A small multi-label audio tagger, trained from scratch.
Model: log mel input, arch conformer.
Rows from block 2 of a small multi-label audio tagger, named by matrix and row number. Rows with one number belong to one neuron. Each number is 50 + 12 x the weight over its row's rms, rounded and kept within 0 to 99. All counts start at 0.
Before each neuron's rows are labels from the 100 clips, of 14848, where the neuron reaches its largest size: "strongest on" is what is common among them. Only what is clearly more common there than usual is listed. The data: notes from a synthesiser with random patches.
# gate: second MLP gate (model.blocks.2.mlp.gate.weight, 256x128), inputs 0-127
# fc1: second MLP up (model.blocks.2.mlp.fc1.weight, 256x128), inputs 0-127
# fc2: second MLP down (model.blocks.2.mlp.fc2.weight, 128x256, transposed), outputs 0-127

strongest on: detuned saws; notch
gate.0:46 58 67 57 61 51 55 50 38 47 68 44 54 64 44 64 40 39 51 45 61 53 59 50 72 50 81 63 51 42 44 41 74 28 47 53 62 24 63 61 52 46 45 53 56 61 39 56 57 45 60 48 43 52 55 39 53 58 59 48 47 78 49 50 57 49 40 32 49 54 12 65 47 31 46 24 54 48 50 40 69 52 43 52 46 43 52 38 29 49 38 30 27 47 49 45 71 54 26 59 50 63 61 43 58 60 35 42 33 45 55 34 39 35 59 59 38 30 50 61 35 41 60 45 23 64 66 43
fc1.0:50 57 30 45 47 57 59 41 63 66 69 65 50 55 49 57 82 30 39 59 45 58 45 44 28 54 28 34 64 54 42 58 43 46 68 48 63 53 68 54 55 61 71 45 64 43 45 38 68 61 46 51 52 45 29 65 61 60 38 43 74 48 46 78 40 78 46 72 58 52 55 44 24 44 55 68 65 65 49 53 43 62 69 60 80 53 55 44 54 59 63 71 50 68 41 55 45 71 40 52 41 34 49 40 51 46 49 63 42 63 57 59 55 40 42 57 44 54 42 44 51 52 36 50 55 71 53 52
fc2.0:35 38 58 70 64 42 56 52 52 46 42 66 35 57 54 49 58 44 39 45 59 33 31 40 70 55 52 34 60 39 63 55 72 60 39 59 47 66 50 43 75 45 50 78 54 43 58 67 55 53 69 81 50 38 61 36 46 52 37 36 60 51 49 43 74 35 54 33 52 37 27 29 62 32 55 36 48 45 66 46 75 46 53 56 39 63 52 48 43 63 47 38 68 56 55 44 59 53 43 63 62 58 38 50 36 63 34 58 65 49 47 39 51 33 81 49 49 48 40 45 55 49 37 42 38 38 28 41

strongest on: detuned saws; no filter
gate.32:41 34 40 46 27 23 31 38 50 52 66 34 54 54 54 55 41 42 41 39 57 56 38 34 60 45 44 49 33 34 71 31 32 53 53 22 22 40 46 46 47 64 45 60 34 51 55 36 37 50 67 45 36 45 17 22 68 59 51 59 48 53 49 56 30 38 53 47 37 60 43 56 41 49 47 36 34 53 45 62 38 58 67 42 58 53 46 39 35 40 61 47 61 47 55 38 64 57 58 39 41 35 56 31 43 55 61 60 39 57 48 49 45 41 38 31 55 42 60 50 34 26 59 75 58 50 41 41
fc1.32:41 50 49 45 61 32 66 25 38 60 67 41 50 29 66 60 50 60 53 49 53 71 49 47 43 47 51 48 44 73 35 50 53 52 55 49 51 35 46 40 37 85 71 46 56 43 52 43 27 40 36 31 50 71 41 46 49 52 56 53 44 47 55 38 29 66 66 56 61 61 32 39 35 51 28 63 25 54 45 52 61 30 65 49 43 47 59 44 43 60 37 54 35 50 51 41 47 49 67 39 47 42 47 44 58 57 57 45 40 54 57 48 46 49 28 70 74 57 37 59 10 32 60 52 42 36 57 49
fc2.32:42 49 54 45 53 67 51 15 45 50 23 38 54 59 41 45 61 44 46 69 75 34 58 55 38 75 29 61 43 34 58 37 29 42 39 38 41 46 45 57 39 52 47 58 60 44 50 41 51 47 60 79 21 45 31 53 54 53 50 47 52 60 45 36 37 46 53 71 48 44 63 52 53 49 47 48 68 50 64 64 60 58 32 43 56 59 58 43 51 53 52 39 31 48 17 48 42 30 44 45 60 63 55 39 45 40 62 36 48 39 44 38 60 37 59 35 37 39 62 56 39 50 32 40 77 57 44 31

strongest on: bass register; harmonic FM
gate.244:47 50 52 52 58 39 72 41 42 27 43 45 39 59 36 40 57 40 48 58 29 58 25 52 48 51 62 46 46 49 45 70 65 68 41 46 61 39 56 27 68 33 77 46 56 51 52 49 48 70 40 48 56 37 38 52 44 50 56 60 44 55 49 50 43 49 48 55 62 59 50 63 63 57 51 55 78 34 50 44 34 44 40 54 29 54 52 55 44 13 70 31 52 48 38 74 32 62 41 35 53 60 50 52 31 67 36 47 42 43 48 56 31 46 43 30 41 57 45 29 57 42 59 64 49 57 30 21
fc1.244:54 51 21 64 64 68 42 68 47 62 59 39 76 54 46 51 46 62 49 41 51 45 54 47 37 71 39 59 45 42 42 37 51 56 30 37 44 46 55 50 33 55 43 39 61 57 51 61 36 47 52 55 39 48 64 59 49 59 39 48 42 53 39 45 57 45 57 27 59 66 33 35 43 69 60 36 30 41 43 66 45 54 63 58 55 45 44 83 50 72 56 56 53 58 45 79 45 60 62 66 59 60 35 58 35 73 47 49 49 53 56 51 30 28 46 43 27 68 57 68 48 37 45 65 52 35 49 21
fc2.244:31 21 41 39 18 71 36 44 37 41 58 43 40 50 36 57 50 47 55 48 44 52 53 43 37 33 42 40 49 34 46 33 28 52 42 45 35 37 38 35 64 44 41 50 38 56 85 45 51 49 44 61 45 30 56 34 56 35 38 47 42 49 50 59 42 59 45 54 55 46 52 41 54 43 38 57 45 35 51 47 51 53 56 48 71 45 59 70 43 38 37 36 51 60 64 58 42 59 50 50 77 47 40 25 67 48 46 47 56 59 19 39 34 28 28 32 47 56 41 44 46 74 47 36 39 46 52 64

strongest on: harmonic FM; bass register
gate.134:56 62 79 55 64 47 54 54 54 49 53 54 47 26 30 61 33 38 67 51 40 66 56 41 42 46 49 46 40 61 37 55 70 59 53 58 55 48 29 36 51 50 43 64 48 18 66 33 41 66 48 56 63 46 53 55 42 35 53 71 49 54 44 36 47 62 39 37 30 33 32 69 57 34 49 62 40 51 32 48 48 40 55 63 40 40 49 41 69 32 36 39 50 32 39 48 72 40 39 61 30 61 48 39 38 50 36 38 32 29 49 49 48 51 49 41 54 77 34 45 43 34 46 55 46 40 41 28
fc1.134:59 67 38 24 36 49 50 73 63 44 55 44 63 42 47 62 53 53 62 77 37 55 64 38 37 40 47 25 48 70 65 54 56 70 33 45 46 31 60 26 62 47 35 48 53 46 49 46 36 58 57 53 49 68 45 63 56 60 69 34 41 23 50 57 61 75 53 52 50 54 64 44 60 41 39 36 49 51 56 55 52 46 54 58 61 33 44 41 63 54 58 51 50 41 62 72 56 77 54 41 52 52 50 71 54 29 57 53 47 43 66 70 59 40 21 66 58 66 56 41 53 36 33 43 49 47 37 39
fc2.134:37 55 50 21 45 58 29 58 13 57 59 53 58 52 33 44 48 55 51 38 48 59 62 65 74 62 55 51 56 56 49 34 56 52 40 48 47 52 46 34 27 54 37 51 41 32 36 54 58 46 58 43 63 36 40 41 33 50 41 61 56 59 25 47 43 61 41 59 35 42 46 42 50 32 57 34 35 73 46 68 58 57 37 44 39 52 34 64 51 58 59 53 64 44 49 48 80 44 16 44 50 59 44 51 40 65 42 50 66 44 65 60 45 59 50 44 49 67 65 46 52 71 33 33 71 66 51 62

strongest on: harmonic FM; inharmonic FM
gate.90:42 47 64 48 68 69 66 46 43 59 62 44 60 51 33 45 52 42 56 35 69 46 58 44 45 61 43 38 31 49 58 59 63 53 54 68 59 44 47 22 51 57 37 40 38 46 38 23 60 46 50 45 31 32 37 70 47 54 44 62 41 61 62 49 60 59 44 54 49 37 48 48 36 34 34 72 51 41 38 29 62 46 67 48 48 38 62 39 56 32 26 24 47 44 43 51 54 62 54 29 60 38 36 47 61 46 44 37 46 28 43 29 38 54 41 49 56 49 44 56 34 51 51 43 15 37 25 60
fc1.90:57 52 58 27 32 35 25 48 65 52 48 50 29 52 69 60 46 32 37 69 61 56 38 64 28 22 55 49 46 38 50 60 47 48 77 33 41 36 39 48 63 62 35 58 37 40 49 46 38 37 59 59 74 23 45 31 47 38 49 33 45 35 44 72 45 56 44 60 41 55 45 46 56 53 49 65 46 60 58 59 35 59 46 45 47 69 45 32 60 55 51 53 55 36 46 52 61 35 34 60 37 50 58 28 47 36 64 63 48 39 40 30 53 45 38 54 58 21 54 58 60 56 47 38 48 37 65 62
fc2.90:50 70 58 26 52 52 66 78 44 25 55 41 55 52 46 45 54 54 60 38 38 47 69 41 45 65 52 54 57 36 67 48 51 46 27 70 65 62 43 19 40 35 39 42 57 75 48 54 54 51 33 53 63 57 48 33 47 41 44 60 60 50 59 24 51 57 48 47 59 56 27 30 57 34 34 37 51 41 48 25 54 47 42 65 52 50 57 65 38 55 60 49 42 52 64 61 31 81 51 38 57 51 42 70 64 76 59 31 47 51 65 41 40 52 56 53 55 49 47 59 37 64 52 60 38 60 45 45

strongest on: bass register; inharmonic FM
gate.236:43 57 60 39 41 42 41 44 47 35 63 59 54 51 58 65 46 34 49 57 59 46 61 25 54 55 31 47 38 46 24 52 48 39 43 53 65 62 44 47 75 61 43 54 17 46 46 59 55 70 36 38 55 35 39 50 56 48 53 67 45 56 64 55 32 53 38 45 54 44 65 40 37 56 39 70 55 39 60 52 39 46 32 54 66 41 45 32 46 26 40 47 35 42 59 56 53 43 24 38 32 43 45 34 30 25 55 42 52 33 23 43 53 47 55 61 43 44 34 11 59 52 59 58 52 53 54 53
fc1.236:51 56 29 35 44 55 76 43 26 50 36 33 60 31 39 46 59 51 36 40 30 51 58 36 44 54 38 31 45 45 26 48 45 48 58 70 39 43 58 36 59 27 48 45 33 44 59 54 48 49 33 61 54 53 34 58 48 55 44 66 31 56 34 37 38 49 52 66 63 48 70 51 38 66 23 31 43 63 51 35 47 34 68 28 29 46 66 48 52 48 35 40 52 54 40 39 32 76 43 33 55 40 24 51 49 27 57 61 53 46 51 52 41 51 43 47 53 41 43 51 41 66 65 45 51 57 35 51
fc2.236:49 49 56 56 40 55 45 62 39 58 52 55 62 51 42 42 40 54 53 60 67 62 36 54 72 43 59 48 58 53 07 55 53 39 51 53 46 49 46 70 39 49 31 57 55 66 39 56 45 44 58 49 53 57 50 62 62 71 78 47 53 57 54 43 59 57 33 39 36 47 43 41 46 23 47 39 59 61 49 57 59 47 56 51 32 39 45 36 42 56 55 27 61 55 50 21 57 48 55 58 36 51 74 67 23 61 26 58 56 39 54 36 45 78 37 44 59 57 49 47 63 26 57 52 54 19 69 47

strongest on: detuned saws; high-pass
gate.198:47 56 46 62 61 48 48 52 47 56 53 39 65 54 52 49 54 46 48 51 32 32 38 54 71 45 40 31 52 37 57 64 33 47 59 44 49 40 41 77 37 56 69 33 50 44 53 50 49 31 94 45 30 65 46 51 56 57 62 47 43 47 65 53 53 58 70 49 69 53 61 45 36 42 44 65 60 50 79 08 41 49 57 47 42 65 60 53 31 52 55 49 55 48 38 35 94 47 42 49 55 59 51 42 41 52 39 42 29 58 50 53 43 44 42 55 49 50 58 41 33 32 51 36 48 54 57 47
fc1.198:44 40 48 42 60 47 55 53 58 72 43 55 50 40 58 37 50 37 54 43 51 51 60 55 58 53 31 55 58 43 54 52 46 54 43 46 48 49 18 46 21 32 45 32 52 48 49 71 37 78 78 56 52 65 56 55 51 43 46 41 47 46 65 38 55 42 25 46 54 68 33 43 76 47 63 51 49 52 39 31 50 23 64 72 59 62 48 64 59 50 75 59 62 30 52 67 65 42 37 59 58 56 67 55 62 52 50 46 47 55 55 49 33 55 65 58 47 38 38 77 80 46 63 60 64 49 40 56
fc2.198:49 56 40 56 72 51 86 45 49 37 45 56 48 32 54 24 65 48 44 44 60 40 51 24 66 41 38 35 63 50 54 52 55 58 40 79 40 55 59 51 56 50 56 52 55 48 55 39 69 49 36 40 53 45 52 44 61 55 46 55 47 50 55 49 46 46 44 60 56 38 37 22 29 39 51 54 39 42 62 19 64 48 46 48 45 66 88 54 32 42 41 63 52 73 45 63 55 62 58 46 49 53 49 34 37 51 52 54 52 57 47 50 51 53 62 65 76 48 45 25 38 55 55 48 41 65 17 38

strongest on: detuned saws
gate.146:47 20 53 41 54 36 39 73 63 68 50 35 71 50 39 46 38 40 60 52 61 35 62 47 41 63 31 34 46 45 61 39 38 67 51 39 41 43 72 36 45 45 31 41 46 53 61 62 37 36 63 47 62 63 40 55 56 42 45 48 53 49 50 28 38 51 46 34 61 52 58 50 67 50 43 44 43 57 48 64 63 41 49 59 51 50 54 41 33 44 56 45 39 29 66 63 42 66 61 58 46 57 59 63 36 38 09 56 22 48 64 44 38 50 47 39 50 43 76 61 35 36 38 54 32 48 65 31
fc1.146:59 60 55 45 29 66 46 34 40 63 50 47 49 38 56 56 57 39 48 58 41 35 43 57 37 45 55 65 74 72 59 44 66 51 59 57 23 29 57 50 42 50 31 57 56 59 32 37 41 68 43 72 45 52 68 40 28 51 48 24 49 36 46 51 61 48 57 39 37 47 55 63 61 43 70 33 37 56 45 67 46 26 75 63 37 52 46 53 39 47 44 45 41 53 44 59 33 67 57 58 58 60 52 59 69 54 46 63 51 53 56 39 64 38 49 50 48 62 29 35 21 75 63 38 47 53 31 53
fc2.146:56 65 64 56 57 53 37 55 64 47 46 73 52 55 52 59 37 49 53 27 45 55 59 55 44 47 40 44 42 45 78 60 50 57 44 38 39 53 52 47 54 60 59 43 44 60 56 68 38 30 66 47 79 31 42 53 33 22 25 59 47 48 50 48 46 52 68 48 69 70 54 49 42 41 58 61 59 60 53 62 64 53 46 58 72 55 47 51 61 52 37 32 43 62 78 46 64 63 64 51 54 43 63 45 46 37 50 19 42 64 25 56 36 71 44 60 76 57 68 52 36 48 33 52 52 63 39 52

strongest on: harmonic FM; narrow pulse
gate.184:50 58 46 54 56 61 62 48 44 68 54 25 38 63 53 55 51 54 30 33 47 57 54 28 56 82 49 68 50 44 41 44 38 30 67 61 37 50 38 58 45 50 72 49 54 66 62 51 47 62 54 69 54 33 53 30 38 33 44 57 57 75 38 48 38 00 63 43 52 27 59 59 63 42 24 45 71 42 47 67 53 49 46 35 49 43 68 57 48 52 37 45 52 50 51 38 36 58 61 62 52 61 47 42 46 60 52 48 50 52 46 50 41 54 40 47 58 68 36 45 42 47 49 56 50 60 50 52
fc1.184:45 63 62 66 44 44 55 45 34 57 38 34 56 55 58 40 46 58 46 36 48 60 47 38 57 58 61 70 53 62 37 47 48 39 45 64 35 42 38 60 47 65 65 45 48 45 46 42 50 61 43 56 55 51 50 33 22 67 34 65 39 76 30 41 32 15 70 38 50 17 38 81 64 36 43 46 63 40 49 50 45 42 62 35 32 62 57 59 36 46 53 45 51 42 40 38 42 24 59 46 39 54 55 39 31 57 40 54 49 29 43 39 53 55 52 28 55 49 50 51 34 63 56 53 61 50 48 70
fc2.184:68 53 44 36 50 55 43 45 55 60 52 75 64 45 48 47 53 40 47 52 68 25 44 70 43 44 28 44 41 61 41 46 67 59 42 45 57 54 56 50 53 50 48 45 55 67 53 53 67 46 59 39 33 50 40 55 65 63 60 42 51 18 47 58 65 99 21 68 26 69 45 39 40 63 45 59 31 71 52 52 44 47 47 62 62 49 49 53 42 43 54 51 46 68 63 55 56 48 53 43 64 52 67 52 51 56 41 53 37 54 46 59 40 42 56 72 28 56 50 52 70 31 48 50 59 50 49 38

strongest on: harmonic FM
gate.67:51 65 72 30 54 63 57 58 47 49 44 45 36 55 69 34 55 54 48 33 29 40 26 30 46 41 48 46 56 57 54 45 59 50 48 58 38 56 56 41 55 36 46 49 38 60 62 54 49 63 46 51 59 67 49 56 42 40 34 63 52 63 55 37 60 41 56 61 59 48 43 67 70 48 63 73 69 49 57 40 58 49 65 63 39 78 51 54 54 33 63 28 36 30 54 54 31 39 63 37 47 56 36 39 39 45 57 52 32 40 49 47 43 43 43 47 62 44 35 18 24 26 49 52 26 50 64 26
fc1.67:38 35 70 31 53 54 60 51 60 68 34 41 48 50 24 38 55 41 60 51 55 37 61 68 43 33 25 49 68 54 34 36 44 38 53 47 59 44 37 28 40 43 47 44 66 60 50 48 60 47 46 53 46 60 34 40 27 72 48 58 61 41 52 39 54 59 27 52 52 56 66 63 67 44 74 59 53 66 66 45 49 50 56 58 76 46 56 73 42 72 68 58 52 48 47 79 51 41 37 44 46 40 50 66 49 39 40 49 53 39 45 44 50 48 54 61 56 60 68 17 61 58 56 42 73 49 49 60
fc2.67:42 48 55 51 72 55 59 51 37 53 40 45 45 52 42 46 47 37 34 44 37 40 50 49 66 30 69 64 40 48 51 28 42 61 47 46 49 41 55 35 46 57 34 57 53 30 46 57 50 43 63 50 56 43 40 37 37 56 60 41 58 36 42 54 17 43 37 46 39 59 65 69 80 51 49 47 34 57 63 53 64 39 62 31 56 41 51 32 39 71 37 73 46 45 40 61 72 35 51 36 53 49 57 56 48 29 47 65 36 59 56 48 66 78 53 55 58 52 51 34 51 80 59 57 26 55 30 72

strongest on: harmonic FM
gate.55:41 27 73 49 46 39 47 49 45 41 63 42 38 67 51 47 58 47 46 69 44 43 55 49 53 64 65 46 47 49 41 48 55 52 57 42 58 26 45 59 63 57 55 51 37 43 69 44 52 28 45 43 54 32 22 46 62 36 47 65 54 53 48 36 53 49 62 56 46 51 56 64 29 23 27 60 58 30 40 52 59 43 46 58 45 52 54 43 36 23 37 21 42 47 43 52 42 52 71 41 40 46 53 37 67 59 52 35 28 55 42 39 49 54 42 54 61 60 31 53 15 34 33 51 26 36 71 53
fc1.55:41 53 49 53 67 33 59 26 60 62 41 46 42 59 45 52 36 37 65 50 51 54 52 68 51 36 32 34 48 38 60 56 38 50 76 62 80 52 54 47 51 71 50 37 54 67 69 46 42 34 64 27 60 58 34 48 56 69 47 63 62 50 39 46 39 58 62 56 85 70 75 74 37 74 49 50 33 36 32 43 58 58 54 29 52 47 45 42 50 68 60 42 67 46 39 53 42 68 58 49 47 31 33 45 41 37 41 37 47 42 57 52 48 59 48 51 58 41 55 47 57 49 33 61 61 51 37 48
fc2.55:47 57 49 51 24 54 39 61 41 57 61 35 40 68 38 46 51 43 42 51 22 49 55 74 35 38 49 43 64 53 39 51 53 55 67 42 35 65 48 39 35 61 30 51 48 44 55 44 45 46 45 31 55 49 38 46 40 63 36 56 57 61 37 57 41 40 72 65 28 59 86 47 52 67 50 55 45 74 77 43 66 42 59 33 42 34 29 51 58 53 45 40 36 41 56 53 55 57 44 50 55 46 65 49 42 46 61 59 33 53 44 43 54 64 42 57 32 66 70 59 42 60 74 30 52 48 75 55

strongest on: harmonic FM
gate.118:52 35 74 43 52 55 65 59 34 52 46 30 41 57 47 55 44 38 39 40 44 38 36 48 38 40 62 63 32 69 50 33 52 59 58 47 52 49 44 35 51 47 40 57 48 37 66 49 30 39 46 43 47 49 47 50 44 29 38 62 38 46 34 62 53 46 30 60 18 29 54 42 65 36 37 78 34 51 55 63 63 42 67 49 35 65 38 35 60 34 10 32 52 37 48 47 50 55 44 56 51 58 56 49 41 42 50 52 30 40 44 27 55 47 46 44 56 24 36 45 45 52 53 33 30 55 56 63
fc1.118:60 59 51 38 59 47 56 52 44 47 44 45 32 66 45 42 62 68 80 42 50 74 56 27 57 70 57 51 39 55 49 53 48 58 47 52 55 66 39 49 53 53 55 60 31 54 64 55 44 70 42 53 69 53 55 36 26 41 39 71 50 59 54 57 31 47 68 41 37 29 23 36 59 47 51 56 46 54 42 54 34 29 43 40 77 40 40 66 63 34 40 41 42 61 49 36 58 77 54 66 66 32 39 38 48 36 65 55 51 57 36 76 53 53 70 36 45 64 47 39 49 52 47 49 61 55 38 52
fc2.118:74 65 71 49 47 44 62 48 44 51 40 58 51 63 69 72 43 54 37 36 39 61 50 61 54 39 60 60 55 75 56 58 48 49 83 56 53 46 49 55 43 41 77 44 63 46 38 51 50 57 57 41 59 45 79 39 60 51 46 69 51 70 52 50 66 48 47 33 27 65 35 42 39 64 57 45 41 46 47 53 57 49 41 39 42 50 80 45 53 79 28 42 43 50 52 47 53 36 52 62 40 51 54 53 12 76 50 44 46 48 57 48 60 35 41 53 40 50 32 52 42 50 42 31 53 67 45 41

strongest on: bass register; detuned saws
gate.127:15 69 36 79 49 58 54 24 53 47 59 62 24 51 47 48 61 49 40 51 53 57 33 71 58 31 62 50 67 58 42 50 43 37 26 44 39 68 48 46 45 49 35 54 65 36 46 44 57 52 52 26 49 40 38 49 22 72 47 18 54 55 44 44 46 36 48 49 56 43 40 49 22 56 70 42 52 59 31 49 46 55 53 68 33 51 41 55 60 68 40 43 55 63 55 53 50 44 47 34 42 67 36 47 44 41 47 60 77 52 57 46 61 46 59 58 43 65 54 40 54 56 33 40 50 57 57 52
fc1.127:25 67 56 50 51 36 56 40 54 29 42 80 19 45 51 49 53 32 47 58 68 63 51 70 57 29 54 32 71 44 70 60 75 39 59 53 44 49 54 39 52 54 26 45 51 27 34 32 56 56 43 38 45 47 52 54 48 40 51 46 53 62 66 44 54 63 48 51 57 47 34 59 43 53 56 52 53 44 56 22 51 61 62 60 43 54 33 38 62 43 40 40 40 50 31 66 45 42 25 16 49 42 27 63 44 42 53 37 56 42 41 50 54 46 32 42 45 48 38 41 60 62 62 44 57 33 47 46
fc2.127:71 45 48 53 50 32 62 51 51 46 38 32 49 36 64 51 57 65 83 37 60 57 60 18 66 70 56 46 53 49 73 36 31 57 56 49 40 49 50 46 31 43 41 52 54 69 44 52 46 60 52 79 72 53 44 43 68 49 52 60 50 55 57 53 44 27 65 37 74 47 52 37 64 40 46 37 51 41 60 76 46 48 47 45 39 31 60 58 32 39 58 63 63 35 49 38 69 45 41 60 55 45 49 55 62 76 58 69 48 64 46 53 45 52 73 39 52 51 39 66 31 55 50 45 38 51 39 50

strongest on: harmonic FM; resonance
gate.205:42 55 73 43 60 33 44 48 56 50 51 29 47 49 54 47 48 53 68 43 52 44 45 45 36 52 65 62 45 50 46 54 48 44 53 48 42 39 57 54 55 67 55 49 24 33 49 35 52 41 47 41 53 34 37 32 38 46 36 60 50 74 58 30 52 20 65 52 35 29 48 68 41 38 44 54 45 51 62 34 60 51 58 54 28 49 46 49 55 28 37 13 43 26 55 42 38 60 60 59 55 37 42 32 36 57 59 30 35 41 40 31 45 38 49 33 68 41 63 68 34 50 51 49 23 34 43 49
fc1.205:56 57 50 33 39 60 44 53 40 58 60 49 54 59 72 83 59 55 69 63 53 59 37 46 55 29 41 46 31 47 47 44 57 65 72 64 40 46 64 56 49 47 52 56 33 60 40 58 38 53 38 33 65 46 37 45 54 32 69 46 50 49 52 75 55 48 57 24 55 65 53 25 64 58 48 74 39 44 36 54 54 37 54 49 79 23 44 28 31 42 46 52 47 56 67 50 63 74 56 60 64 44 50 42 56 39 64 69 46 71 42 63 53 52 27 44 50 53 44 46 60 49 52 63 49 54 36 54
fc2.205:67 70 67 69 49 64 46 58 45 53 47 24 46 49 36 55 62 45 63 33 43 45 41 27 73 47 32 42 38 43 62 28 52 44 42 50 52 52 44 43 57 39 54 37 51 28 55 67 52 50 41 67 61 80 59 31 41 56 51 37 63 47 50 59 49 58 49 53 40 46 57 44 44 36 57 44 65 51 49 75 62 50 38 47 44 53 48 37 45 73 65 45 62 51 26 52 54 49 41 62 51 37 57 74 44 64 40 64 54 40 46 41 41 22 73 52 63 35 50 42 45 27 81 63 37 45 61 46

strongest on: bass register; vibrato; oscillator: inharmonic FM
gate.225:39 56 51 52 48 35 37 43 58 64 52 62 38 65 44 63 42 04 59 37 62 56 45 42 47 30 48 53 45 51 61 47 63 29 57 40 44 38 59 58 58 51 48 43 39 56 32 40 44 59 59 50 54 53 49 59 53 55 47 60 37 69 60 51 52 35 47 25 53 46 31 48 27 36 56 62 54 58 34 41 53 38 57 55 72 41 29 45 67 47 36 44 55 30 67 63 67 39 29 38 32 52 56 47 57 30 39 69 48 55 35 26 46 26 52 35 40 40 60 25 57 55 57 50 36 39 41 44
fc1.225:52 56 43 63 59 44 57 60 67 54 58 52 29 75 29 39 58 15 34 61 64 55 61 47 57 55 39 49 48 51 53 51 55 46 86 35 59 52 66 71 56 44 51 60 61 58 47 43 46 70 67 65 72 54 37 57 40 41 27 50 58 58 63 44 55 33 57 38 44 51 59 61 47 66 54 59 60 57 42 69 54 39 56 50 57 43 61 33 74 51 33 54 61 58 66 67 61 51 29 54 38 44 52 38 67 35 64 72 51 58 37 48 73 40 46 43 33 38 41 32 40 56 45 37 58 58 54 50
fc2.225:55 28 39 45 30 75 46 71 27 55 59 26 56 27 69 44 45 68 53 78 47 49 56 47 44 81 35 31 43 58 37 62 63 55 39 39 29 65 50 47 44 49 40 58 38 70 66 37 13 55 42 55 60 33 46 50 54 48 43 59 46 53 45 45 44 49 58 70 49 46 49 58 58 41 29 58 31 39 48 48 40 40 51 46 60 62 67 68 34 44 50 41 62 67 55 50 67 56 54 65 52 49 37 47 45 55 62 63 58 71 61 43 45 38 67 48 72 64 51 51 46 53 53 54 49 52 58 57

strongest on: bass register; detuned saws
gate.147:37 51 47 33 48 55 57 35 57 44 26 51 47 52 52 45 39 48 46 54 21 47 49 29 80 54 51 56 43 46 32 51 52 15 57 60 54 52 45 47 36 49 59 61 46 36 55 44 53 24 57 35 55 54 31 34 38 47 46 46 49 49 21 49 44 48 62 41 53 26 44 52 49 34 33 49 53 28 43 25 65 61 59 37 40 53 47 45 36 49 59 41 49 49 40 37 49 56 56 58 45 35 36 41 25 21 44 38 52 30 50 53 36 52 42 49 36 70 39 30 54 58 27 72 56 56 35 52
fc1.147:44 58 47 46 60 69 46 57 28 67 52 45 60 43 59 54 47 67 28 60 49 45 55 47 27 50 59 50 36 56 47 33 46 80 46 41 36 27 52 46 42 27 58 48 46 71 62 90 32 61 51 56 46 78 52 68 60 38 45 53 36 52 31 34 52 48 34 57 42 69 41 46 72 63 45 34 25 56 41 53 55 41 50 48 44 54 55 62 62 49 40 65 63 48 65 47 53 36 51 56 61 47 80 60 55 64 42 64 39 53 54 48 46 69 48 58 54 31 42 65 64 48 53 61 51 59 52 51
fc2.147:57 68 37 40 52 55 84 54 40 46 58 57 47 55 46 46 51 41 36 34 51 42 61 44 58 28 74 51 53 41 66 31 64 48 42 74 54 51 60 45 65 26 48 72 40 59 67 56 53 66 29 38 38 56 45 51 59 52 45 59 48 63 53 56 44 43 42 57 49 71 44 38 41 61 48 38 69 64 56 22 51 50 59 40 32 54 46 41 50 52 47 81 61 48 53 55 37 56 54 34 63 41 48 34 42 53 54 53 45 67 54 45 38 60 58 71 55 60 60 45 52 76 72 51 29 67 21 48

strongest on: detuned saws; harmonic FM
gate.249:65 30 49 27 70 41 52 30 38 61 61 40 43 60 28 42 54 50 42 43 37 57 58 40 71 53 54 21 49 49 53 70 50 43 69 78 50 26 34 36 45 73 72 51 42 40 40 32 49 51 55 41 62 56 43 42 36 49 57 51 44 53 53 41 44 39 58 68 64 48 28 35 28 49 52 59 45 51 51 36 59 40 52 48 27 51 51 46 40 53 56 37 49 39 47 53 57 63 63 24 62 46 27 31 59 58 51 54 51 54 54 34 57 55 35 49 66 40 45 57 20 40 64 39 34 44 50 52
fc1.249:28 45 40 48 32 34 50 36 44 64 65 43 49 55 40 23 58 37 48 30 36 64 51 73 38 51 56 63 49 69 53 37 43 64 67 43 60 34 38 33 43 34 48 40 55 50 62 26 28 44 54 53 48 68 38 49 48 48 40 56 56 39 47 27 28 55 43 52 33 57 40 51 60 50 43 51 49 85 59 48 59 54 63 37 48 56 59 48 68 44 51 72 41 54 26 46 65 54 57 45 43 42 54 82 40 44 48 56 41 63 76 40 65 42 45 37 50 52 44 55 39 50 61 68 57 54 64 37
fc2.249:52 34 61 58 58 67 58 31 42 56 35 53 39 46 50 40 53 55 45 63 50 48 49 75 45 60 73 72 48 38 41 48 39 70 45 84 46 55 45 59 63 56 55 48 57 48 61 42 28 57 59 21 47 34 59 57 49 42 53 42 60 51 45 47 21 38 59 81 48 62 43 72 55 49 53 65 48 58 54 44 62 46 36 42 61 64 49 45 42 60 45 52 32 56 33 50 25 35 82 45 60 53 66 17 51 44 53 29 47 43 37 48 39 48 60 53 63 46 48 47 39 43 35 54 62 45 46 35